A small multi-label audio tagger, trained from scratch: activation gelu, layers 14.
Rows from block 9 of a small multi-label audio tagger, named by matrix and row number. Rows with one number within an expert belong to one neuron, the router's apart. Each number is 128 + 32 x the weight over its row's rms, rounded and kept within 0 to 255. All counts start at 0. Numbers have three digits each.
Before each expert's rows are labels from the 100 clips, of 14976, where the router gives the expert most weight on average: "peak on" is the class under the peak. Only what is clearly more common there than usual is listed. The data: short made-up English sentences, spoken by a formant synthesiser in many voices.
# router: slot weights (model.blocks.9.mlp.router.weight, 4x256, trained with AdamW), inputs 172-255
# up: expert up (model.blocks.9.mlp.up, 4x256x256), inputs 172-255
# down: expert down (model.blocks.9.mlp.down, 4x256x256, transposed), outputs 172-255

# expert 0
peak on: /k/
router.0:119187106112126065173110097118116123109131139156091132070074092113143143081177079138114091116110096139145104154147183121071113106145138096119106180174132114161148094111080095163125114108125139150155122147109064157164086145135187107113128133145123128152
up.0:160163077183131139186097093156154108173126143108144151174107075135163185111093165055102147097088092149099166144106097229079101115135064145160140208127121144083121116143115145108113171140152106131142103107113067136132121098107221128124118114080093152090
down.0:100170161104091183154127117101111082081138146150063123088157146165090110065095103119142099103146121119108063150124078080082116131121138130127122052059131108111173166111098135139154151146067102159133130129135141142123118152136103099092149162146106122146
up.1:067142150172144117098114159181154150149092133128153124138117127162106165156145167156131116094096115096126200077123181185132063132155123109155125189180114093178148135186157084157115140083146121084141112124150093145123133116141157162148138165108164167152
down.1:147166068142105100116069109123125081183166125100103113157193117133084171152134127119124133141107145113180100131106169106108128189172112153158118109125076101114169123121206128153164108106101149093110158141148135115119041123193115134113146106130152154170
up.2:164033181128120102139128147152134099096122066149092152063124141114110105114094123151180161120110070082116151122184101143113077165135152132072136091125134127109156134137126173121113145141086159096132132159129131167121103097153106148090110105088132177169
down.2:152106126199141157135129124164085164169074160168114211119109085115147111131129175093114104078165153155107179115135151145196139099119179147150124178179154126159127140162129120154126131122073136106144090153146160129162120123128145173118144078096180136118
up.3:108170157095158099134126143112138098113229127100149103094143176178179157138142158125155163063136084108078214129108166100133105149158117144097162104156144116157101144094108092105105153126118117194120170104113050133128183127164201126112168154101087121140
down.3:121162180117092101077201110119116185124144133097142165067118117122117078097118076148083121125139092156127116132153136152136162109133126144170121101105155123202140154164110130116145081170087171080155151210090102134149179168151137204175149127142145105159
up.4:083154075115094128127118135123126134081193113176081163183064108130153084103158097137107126115096109161130128107086092162143093135172124157159074114189123102098087084113104154098132111112196143146158133111146129092154106116114108193126146157158126122094
down.4:158105104129116116133119135157151169141135146124124168081084207144137137114149166112108113119062139095052118093148071121103121103137137105163085120120167131066138170140089103176130097188138143114142133101135109113153077175181135095172137086105114102137
up.5:183101137171108138086155139115126135103146062109121088112118108151122146136169166143181100124108100105136159115176174101135089150158112122066091078099100136118230108170130140137104123138090174151143108145116135068147120178131184168171080107101139112174
down.5:181172087101186082143099124104134029137181107101160112083136100101072104166107111127133143095162156121140133057126114120177143099130105132152102185167132099131110138141145104170117162154126106164097126141129096149127102136118106156065122173169095185160
up.6:184056147057125099185094090153135122108162128101156070042098139165098107112134100170173079070177115097103118151106092128125048142125137109190109098099172113189179143110109135161115095076124162174179141118098130136180120111089136153099105159044119127112
down.6:158134141188132072115116128138138096133081147125179142186122086108144168118092144152117111152128205164117151177138185106164081121119165130180130155175141141109127118142127157080117065115132134083129164143094113143147176145174136111129102112111186157134
up.7:144154065127104090126152120120097154130134124129079090132076146137117052131144148101152136131106119151125117090097117113130114120136138099168097176082149144136144129145157139197147140106146153126092150091117127091125080098142136138125077118085069102129
down.7:093137100107096067159098099137110123120164180127143142082136140145112087100107127130120131175150123101121119079194113184096105133075143152084143152141124170139140152143149179098199214131116125119139148215097107097138184149164155084136094134160131127191
up.8:117119115067095186117132100098137167113141067154118098112161116036163126106129111153156144134092170137144115134155168064072132138127096140086128129120085120122152178141079145157165095120181159149165140122150102077159118145134093086192098145157146040155
down.8:105122157119088084125226123102175131155163074097152121083146119140118127125127091156087078142139177133102132127106145124133141167092142190147165167166128130088154169155076212106160080142197119110127172166149107120092106112198178111177125151088093124131
up.9:145086106163099108168103150113097123084103108106107191159128137090170112157141137131084100176160158082108102163140163130144150116152168089134197116057118119103084148144084098129114173112105072076173133080160120113137127077122122148181154098097105170127
down.9:187147073149153152142129108107153166036075190131098077106148229106144154138118133151119130142130099164104201079127149210126104111120167172116072124103137118190167083109134111125163144165177105152111133113128118113114122152133102126137062119147051099152
up.10:155117113114083161125121176092126167154114073214136164085115108134087092100127146187127154098106110156124068133134171120125115099140135125122127153125164132144153060118106080153145075120122139138175060149155118199110132099118157145141107122149126120156
down.10:077158158103128133116079135107159141150092138099138136128129114155133063073109133136116100126159177061063089106094116147096134155140128137124126146185133092087119086150142138159135185142145118117130177075156086078130109160085087098096151126082158177104

# expert 3
peak on: /ɝ/
router.3:107128152120116118172123151148147126122155111191157107114086149159154116100144185130205111101113109139183090079109156135111208090070116074138073165135090069133118187066118204065143203108171111123119091132099115104162087077077114127095163098125133137105
up.0:131120166128151161157126127105197160166143086136104118168196113081177154132118187089171130119096131081129101061124089124070067133149101127122145156107131086143118177117128151119117142133116134130142165107138197076173171178101173118120108109112156130086
down.0:117135123140083118209137108121110142140111159149147146045105140131155137138127167197086149072079164137129114125087196139207127089105117128142127143105119096137083169156121091123089100093176130139129092186089163121154160109172104140178122112040093174126
up.1:160125096168074133086133162109087123144119115149137143174150118185109152109118125154125124131119099222138189056210166177190108124132186120216118168116162152195127122131140112151110097158124169166142162132101092125145155123182146131154105128082079136108
down.1:116155150153091131084171144118138112147071151145128174087122166122103149129117091125105081111137178084160219083105084181041107125155115084150167193160152129154132158119121177087124120116082154162095107180136220152130101133135093172147163132105128137124
up.2:098156135167137176134159107128159087078103110145183109113164103059139115123184120179101164113132162155137121103114143164050090136089088161228107116134133122143084144145106116121118103115149122159137128121157064192103109104151187127087138126121073095135
down.2:136125124141142144044135151111146158125126101094142136134127136122104126192116133104170159150118090101151102152106168124182124141163132129116128114159179097139171140098163176108125139101068146132138141145083178102112096191147114137133167138125115117110
up.3:175135120176114152100221138132171159118149098134064050123093105146106110173107121121115158113122147149147124140101131106108148129125116123077053088164119146087137170134156192171101118161118143118105157076151173124114080137137119116146120062097162100131
down.3:142145111143107118135144097101076118143118161119163091129137153154204139078109124126128074181134116125115128117080111094176115137189104092118192158126162087069103174142118066102133111126136118216112099088085161153118171147122108121127074101163139077127
up.4:129088120169171097159156090181151085125152112129090120109111109115142128101129109129117117113155087140093129139150138176154175093132156133164117165143157138132188105133105157174139161110104109167148155050095160124128090118107110135180145150127210149128
down.4:132133156159079157209112095101170140110138151120147100117133142091091184079065167117112105170098146089169117118194080143106119116081158091170096108137117109138082086095155143064184126130099143218100127192140118137073074056095162141095121192124136127107
up.5:133116123092074185171109111156121147167157159150140121126106148129064125155101177114120060063135148098129091066083112124112101111102118118119116141137165153133169139161176093146159151148132133143157134079116155113122205083192127154126185120152118129137
down.5:157112102140103086096130106189140074074190115126136174113160185123137056162123152133168102148117145132087129138124216121162158086074162059124126201117124137136132124106104183106077084139120148147090101147148105153172168164193092154092088127119103162120
up.6:104133086134110129136091116080116132162163174127199117016206112147145108123152072132061119161192096178080126087175089114115119148131111172091135085175105125143084165054104114131164100154106151102113155151118101132154181167105170145096120102135128106124
down.6:106088113144124093169098129123126127153077130077106112092121128150143156140139107119078113073072060155129092175161102098105130112153159058095116073147079081079154067148152188074078159153115102120077085128144131104126154069108132143123136144133116117152
up.7:149109126104184140169104132184139120134122117126147130118109187122082119167172127140108087126153148162068126122132168067152166164125157040118122066092151136158106172163102144110154080162110120171105130136134159114109091132062123137165190171093158125124
down.7:151076129089167146134071188143175172119147159139134118151140085122112161111068153151172170181086042126099143094110101096172160116128166154140127160134129141147165130117083114155155124131085132124120109042150112098121140106055122160122151152167164107067
up.8:151165104151142207110172095138107140131188124079150135120123094148154122105108113140088083132120164142198103112099133121086129114082151077104067096125110112162125134111137128175127167152100105163128137169110133040135143136141156231118102131099190165114
down.8:113120110126126064121097134137157145137109174116099097122065090096140092143160107131120140140148121067107122105153150149125095125177107182097203141118160139148126118156150169078174109128086136116146159117139156198077136102149090093188191153120124078168
up.9:181115077124184137167105126083144101096112127125123089106119135132095157129018142184189134132151113108104095110144122106135114158165132111131101101103122140122159085089143106144067111121112123143125150196156100129153130098151070087142117127168043101118
down.9:069109040128187177113107125103145137123174154125151117139103082141127136171137139121120160092134171160162158199122139123182102066133121112139073207154140112154079094147086100161169154056130153120129085128102189094073124137152154103171116113100097141140
up.10:147137136134087145153120157110150185176110108140090182095088136130058028152110081117144129113116142138131099171104127125152148127158115057158148147113120130083143127160144115116140113163115174094040121152137137082121043134111142117103174102183187111124
down.10:142187103066180108149126127160144111114144145126186115153218151143101107110126097149135051108091151105144139110128113160085159139116108120151190159130192139130149148162150062122113102119067083144099102175093134169121087116173166079127112102114130081169

# expert 2
peak on: /s/; /z/
router.2:173138151192097139122163110110142067078139120131157145151104142120130124156146121094167162099115110179120087104187145166143140100105166079076157080119098119080098085158092192162119128163155137062049128145158114065144127158109140121099105137184108205089
up.0:132117110121133112125115136172163145096174079037167112129151130129112056116167074129089055093182167057056126179087076109156047166139143139123112103108118170151121040129175120076116111112122170118136132103157146172088108122150193128119103106132153150124
down.0:121142186108167125157153139136097174150177141105168126127103123094072092107080124142125090154136122103147136068110127144127113133150162172137116102123151127113086105111174136098188109189127134147160133112145099171086142105076151103103145161186153087065
up.1:071134093089121128078127106069075109066116158136142131140100110116115130101182137105167151087185110120144076158124133145155106126111113101144114124139085094138148182121170154153072121125158088102089104171149139181159128201161134137153091132149168097152
down.1:143166141170185106079138103108174094134133119184196157138133145115102140192177090086168126115131166158158149136145113111118117128076114160094095114139128186138191116140088157116142166144141114100089164196120118112137109148127160128142114181125154121103
up.2:046162099142132107184118202149156091146077131144145104163108153089101096080134128142110107193077058173135125124126117143130181144112109102117164140127111194123134104105123064113188132080059141195066165095133165114142205133137105121160124111152147193147
down.2:076085160113156036146124125182123125167161133148059101131124125163189123100091117081120129151127123117168127175100164121176109100123110095125118062185153182091149126132130125135155108132172169152084104091121121090118115144149116080140178092117059113098
up.3:104120133126153119110120130096102106138166073134139183094181139112157075128116082119080117126151164149177140093143089168142140093074085159107181167175120170083186085110150119139100117155113150094195138131168069155102102138149100091100167103208164177140
down.3:124101123174058169152195108101081081168112140135195116096094194133134079137104107168131127124095081055156190143112091097105116135140133117105141097093123042099150122148128156122109188080113135111152179130116064124125158171139170104168109134083076146213
up.4:094119155153158175163163064084138157177173145141064138153092101077164165109130150133102134177103162118165095152169095130098180151119143106100168105129142151068156099161116120088131159100123104134146138121098133139135114096089185155153068121093207204078
down.4:100112111140161131137118133116106117092118124110112100109132087186142096082154113128110116167131086069095165109126137110175127194188088082120089076135169116167137177105142144128142096144176162143154154057119055179130087155151138107109145145143117073154
up.5:150089081101104096138110144107142141107187127122154104109163068108122118173137120141079148123114113132114087148157080122092120098123103098150129129145094089087149096108069083148166126094203077201112124134142108107150119131091163140151151071149144105060
down.5:111187070071125173103165189089137123093056118108058134112084114142176129116114082163132140086090044111076154097155157091169089123162151174120047128115136112115120161127177096097141102162108149125123106124113143136160106129158141221134189150093117138127
up.6:142150118139144099145114129105149104180121131151140071067085120034096147048127184182150206086186100140183157146125161191104126119149149153090148147203105165096126202191174134117143113188097154090122107125111078141103112186116178108142141133165080105100
down.6:168156116073105153154190121106172120165144110135133168110149206175101158091075077128134143150165120148136121135136125085126152134181154123160132137125174094147177166136091123119170134092136126171141148142101125115154155145076097167064109127090163118105
up.7:096152125092128142160115102153121142146126117183155104130046115183183117106099112105117174107180107166139120094087122174136109087111146100191107169154151105129090175148130171107147182116161090059115130116171143094086087100134103143161139177122146160116
down.7:136118150132131161086110169167181146173110157134121080174152189092035128166121178109095190120096197087126123127115094126115126157160176158069107101118084136129089123066107069147043109135126106144105118161155121164161122102086146172132099098105134133105
up.8:141154152088189101076116093115151133146135089166140143096191112086137066100096159139149141116163042105164228142152088115085116117114088166098158123153180103133140123121146095171135115105070144084139138168129093130183104066204194150119102119103131109113
down.8:163119150176130131135142070131120160121136152139070161148108100142075082118106122134132107137095139118069082136128140074166077149143069133144153191068095106132169175097163138179195157170175085123059196156169127128143191116157065113150127071178127090108
up.9:169117140164090093131120164134160084116167089123157202143104091111127136034129077068088121137135065125151088083151114094128098135161110141112164135135153160176107135123114137155132085110141119113150135109081126148105099128131132141110137103104082180215
down.9:116141192133169109144138173214165169129100152143072098190115097079129161152185152130119127190099132151094106134099131166106101067185135127121107117134106152096193126044099119142111153160112107163097133143095127105173114085158135132114121120174127104123
up.10:105152157070117118130091075148184075147084143132098080097111089140110112090103151109130124130141090121112028097130111136171129119127136095151051160128112192142071079100081138175084121144077148138092100158149142108158167117020094145159070143115146109160
down.10:172148092199110130146163196100133109139088169119168067171182089196123163114187109167130125127103183144159095187133151129180145076139090105156160126127134153151126091097110186113087111115084121142140129092160125155088099170183198136120075159080155169181